python train.py --dataset="synthesised imitations of 52 everyday sounds, one a clip" --input="log_mel" --encoder_norm="batchnorm" --encoder_depths=[8] --fusion="prefix" --label_smoothing=0.05 --decoder_norm_position="pre" --decoder_qk_norm=false --decoder_parallel_block=false --optimizer="nadamw"
Rows from block 4 of the audio encoder of a small audio captioner, named by matrix and row number. Each number is 500 + 40 x the weight over its row's rms, rounded and kept within 0 to 999. All counts start at 0. Numbers have three digits each.
After each channel's rows are labels from the 100 clips, of 14976, where the channel reaches its highest value: "band" is the frequency band that holds the peak. Only what is clearly more common there than usual is listed. The data: synthesised imitations of 52 everyday sounds, one a clip.
# pw: pointwise conv (encoder.blocks.4.pw.weight, 320x320x1x1), inputs 0-63

pw.255:504432528548475449503559526497548476476507425530446491441468524464486450454456483552491515519504509517557485493481512533537494552489440468522473483491520560478532455570558454504477437408530500
band: 4000 to 8000 Hz

pw.79:428454528402530486551542513487481476488467498424439502467505461437502382505532502498424488450529470510566444444504543593544573486506451543499456587434552584515472524457493529477446484482502561
band: 4000 to 8000 Hz

pw.167:517625533522519505538507480508469494543529501561514522569450518475490539474451502547511482526487469472474502504512467531482510560441492564478502382558550487491447426436508437474475478463481540
band: 4000 to 8000 Hz

pw.132:582396526456426504439502534574491464408583457555527382521465498471507466529505502460488544508506443492480512543483517431481509472494468505493480412531480458528447429538475396473436505534467538
band: 4000 to 8000 Hz

pw.219:558442491498551505508547514489531445440477498407480487477516543510467457551559498527529468556473509583512469476523520464393468491440461520460469531502453462484467473479476587497491525525546374
band: 500 to 1000 Hz

pw.33:580535514465480569451510483527485527491537502394515460488522412499417459524482473446463463486538522505538525564475525447400489525521456498432543451563502474486529592484521505537446534499447469
band: 4000 to 8000 Hz

pw.143:513468530487469472487450464513440466382462469554502509429543560548441414489441553432472485456480480446457520517514490518522415497536504557516464440450439446442433507523492529492492481458482487
band: 0 to 250 Hz

pw.108:488541484480479535470560559549544514496488509462460487540544486458479505535528496469435508514520461518470570497534473492458555432532519476488495501524465498585503526557420501501478588481486498
band: 250 to 500 Hz

pw.39:563515456509492515529423465530522470449511516456532566510573511472491465489480464485395477454562457481505525428486497473535482467569574537520550478432494423566455504505508501554545642438513495
band: 500 to 1000 Hz

pw.3:517487526567506489565495440487466509476565472451498537549507475433524468437531536374478416490470462521514440562459502480454471536478490525530487504527418503489575516567641493477518556522461495
band: 0 to 250 Hz

pw.88:520464454436482544465490480466443512467427504568497505602611376488495518484509505429577496482493518478502472472459436495508494502458507593479488542492577550578432491467513478466472494535502529
band: 0 to 250 Hz

pw.117:539510497497482483519471504511536480484527473474480555539469510417445460531513462517488517520505501489467507601485458517526496480552453514442466513497526518597468491477430463444491526531466546
band: 500 to 1000 Hz

pw.1:516542513531453485504555457472505542486437563524574468411492592450506426441470494444509475471476505433489512490469509455490437473537504516546499423429530546521411501549476431480528521467423536
band: 0 to 250 Hz

pw.249:474425490517468509583514509494464521445503478486472529491465559458498545492578459503480509518524532506474498495508539555506526487478526517579500461579519524559471450514476475507569519506467478
band: 0 to 250 Hz

pw.301:463488456486495520562521513546463454438550462400504558500491548470538450496539506528505453475509474472515503475451458559460477521456417527456531479516494500497504494526518522490528494498426425
band: 0 to 250 Hz

pw.191:469490477478489422537482501426544558534554490492454505497426486553533527528533481518474578468480546518489446432493533521507498589489474522557536557473468439449469449438466552529459417471504542
band: 500 to 1000 Hz

pw.280:464516448496467494458521520485574507483524460487434540528525529536484571516508470518559543502502549482389516499564535465488498445562491473536502529433481513467504537560509528463502477523528439
band: 0 to 250 Hz

pw.174:475480554471548532495458482451518477482461534519512514469470500455413486499508448486532460501529531492513517449545472460597494464546491469508498494457537532559491588519438440482580487494505558
band: 250 to 500 Hz

pw.110:518475519558464456535573516552489507483502458492488536540503555438503588485450468526538520503454531491483554613506452486508462449516531497480542509541442490477515497557480490440524589490498521
band: 2000 to 4000 Hz

pw.178:572492514520524515494525513496506575471457490505490506400466519547433514461453499483491539529509472563519477479492466450456481491491513491524533525471515487524464452536487482504531556525437452
band: 4000 to 8000 Hz

pw.148:491493501488440557497496471505532540502534490488510502474511495431439455555497476495448466478471533443469492464500480505466483453528471541471569495536498508497495420515492519489521550488496486
band: 250 to 500 Hz

pw.43:416456564524509491510493473468470535457472513458512481483511480509469528521528475470533472563422474412480497535443536499534487521537502554464457531438410566454424599466522468463495484490470538
band: 4000 to 8000 Hz

pw.254:496494468445484529462508540491482525537478498480487476489502513441544502554501554534509502454497556506511472491443479514463500435482466535538449566482458519533472558474448472475520461516508451
band: 500 to 1000 Hz

pw.128:467467550459496467529580493492489530421519554451512542479464466481508540553498511411505519450528493415476474507518433527554493514523470512509536572461556503449510524501510513503505495511473614
band: 250 to 500 Hz

pw.111:533493528552446535425494565540559542506497476549517559518505532491499519482502555537458516497463546583476464525440498456465500495549541471486518554529479554538449496610489523560553468552482438
band: 500 to 1000 Hz

pw.230:535510515449422486472551499501438416524467472509492555514481606526527446517562528467491477490549496462466536561468491534480475475502523482548470493499512546448486500527523510515604524466505494
band: 0 to 250 Hz

pw.144:392553456534474555461497454514563504526498457512481453470466461561537467486555493565519540599426529476501533419585495480522496520502452462517498480527525445535543429515499464491518476470506483
band: 4000 to 8000 Hz

pw.84:531524495504504449522511500485563522516604471421443553464460431528544604486555551563456508563476477495550482503517506541501480492447508520552485613540431473415525517526530468517485480565578515
band: 500 to 1000 Hz

pw.211:417472527496467452519538449514444503466461472495458478439484535504551452500448471486512554472530510505549491422504489509538534515540432537515501475495541527477505459506483515472526473464538557
band: 0 to 250 Hz

pw.260:475443544498573457477528450491461473488506554460594534438518475455507524493470451571479445498571500404486488533528487571610541461467485515487456467497519477518540561477465497465478559479444605
band: 250 to 500 Hz

pw.4:505531493429518514462444449515551476475495464480441470479517472501541458528439461491556476563455447521490485434520540497461522484515490552469543501518504444451455413441538522519531441573513517
band: 4000 to 8000 Hz

pw.87:499498469435491500398523518482561498517538498492488496521473498609516529483540504527497523473464557516497509480491465490499438412530529571472444474417450481465495468455387493481431399516506433
band: 500 to 1000 Hz

pw.206:512613425502474465471527580590506490560557532537521523518460506492492468514508481536430506512550478589475537491516495466543486500468524512571526568475514492506492440590499547508492523553501490
band: 500 to 1000 Hz

pw.150:478549463416459452530449446477548536578444468482495443520556424484466466490555419478447523509452496494467491468501488476441543531485472562417481513512463500451505527469546469436479527531541417
band: 4000 to 8000 Hz

pw.276:548498487476490508391503466499558528507404483501497492452549462513505484523479490436541470514435487581474469511539444538468470447482500514410522432486575489505499491461501497421452499558474476
band: 4000 to 8000 Hz; 0 to 250 Hz

pw.218:520464495498469520459492479509462514410552528476538499448425469440540489482502499520539529521560521514500458456481411535540500460447485532494565496451496524497490513510471486503489495554533604
band: 250 to 500 Hz

pw.83:422484459463424481406540481490506484543488435560464409518493491509517519507565473405527454529398480526487449541552464497480516565457520541554461488478517488433471468485526456463551564524507469
band: 0 to 250 Hz

pw.257:419418471533494512565468504493504485430476517491505507459534549563474433581476513413528545528506444455497481432424461467524537502389440546475490438508465557507428490487425477442480448429492567
band: 0 to 250 Hz

pw.268:558463525409512577440479482493483537450524500564524466526525460578501559464510434495502489551504466519473460513497482579436511505526521521523485475549542544538480450490415528542494497452471484
band: 2000 to 4000 Hz

pw.90:524513493493496502496492459474452485437484553444627435452485491501475536530399498463442468464561486471452516518500468441456485483513528528424499453487524503484497575476462496480427540430463495
band: 4000 to 8000 Hz

pw.34:568463475479466504517436508462484486480589503487544505483512487456545487472517558542532527492505485549493458440435516475529466419483436495494470413467482553500513419542467493520503461498543535
band: 4000 to 8000 Hz

pw.217:524480389508491520476475481451497484482555445501464537398409509523555527453544446505416523495512541492409430445387493482491501473507492541573463576532510544469496487540440442484460467516489566
band: 500 to 1000 Hz; 250 to 500 Hz

pw.215:528499512500518526518517502530452513540521434496513485506449498471462441441484497451496402462493430411541534528546528454475495531438493506476517375539494421466525506489527403474456475461497478
band: 4000 to 8000 Hz

pw.299:581490459454518582551536470508504489502503471496524471456471507467494526462407487384471441519484464458528531511591524523491448507500488487513536454536539457554488515507482424570461519425505482
band: 4000 to 8000 Hz

pw.137:501513481489486526461529468477380411567448500572480464543445528506473495463503528463546500497449492463478452515452438480472448550451517550528442421520484484451455424407495464444481466508506472
band: 0 to 250 Hz

pw.139:491567457543446482527476485526492500535503440493420409522551422506466479477484499576371484525453586508479512541618537525490536562486445460466502489496486442481475442487489502541480474484442450
band: 4000 to 8000 Hz

pw.101:545488510450434539447460469481445477496480437418457472525525466510415481457563502454438439480544399500548463544511481555487481444558438467472501464500458485578509553505468444483521485529520470
band: 0 to 250 Hz

pw.228:464442485515452470464511464463503518516501499466492487480418528430495497489515397448528508471554492465479505393476473487547495487524513497557455506434521469536519568541500473457473527531445638
band: 0 to 250 Hz

pw.126:490530545528480487448494480465509535532529504428501452524474462456478516465525520543416526365502491494539520485519542458472576461553535465513477487520522494511550459510430455423475515555454398
band: 4000 to 8000 Hz

pw.311:499596533530553491478528515375414481563524514460520513460449525485452529414484554450469466567533518457516462476465565458496546486497494469468517409502523514527524570532467387526574546466522542
band: 4000 to 8000 Hz

pw.21:588477451494514576493446483496543513457501467484507506427485509561541459496477476498559483468516577463528511526477472463462502453482463560496536481533493497579488565519476505482529542482493488
band: 2000 to 4000 Hz

pw.237:574486492425521533496490489548504450489415484488508466564526458532453467530483461445545520491438515572485496475476435516514515414550507465434521505505526533533499483491495512507443481487568513
band: 0 to 250 Hz

pw.187:480429524456488527454454484483472503459453529526479439524543487481531527494512533434518534496511456506543488461564421538541486485502502610477473477517538500538545501520408472484476479465524564
band: 2000 to 4000 Hz

pw.94:498458539513483494590504403502454520464436469478554486467508486485475425486386438443506528560549537409499475516426419471499482589426481518440536509490498520502499545524599459387452489469460451
band: 250 to 500 Hz

pw.194:417471479449511494519462478522568535482494497378502482511517466390478549495480483504519504535481483443516496515479472473481434487442475481464571548514458454443509514486545448458505535540468435
band: 250 to 500 Hz

pw.119:520520451540529519450502505522537464488570505474476492458443526534472430544478467485439480478454587518487538490458529477440439455424527518514511507522466467441517466472395541541457499438482504
band: 500 to 1000 Hz

pw.308:517436508476484527508484384500520473503499476532509507474537518495457510570491514517494535423533519434476490536440495526490518490607515493530545465609530520502475485556450496523515493475521495
band: 0 to 250 Hz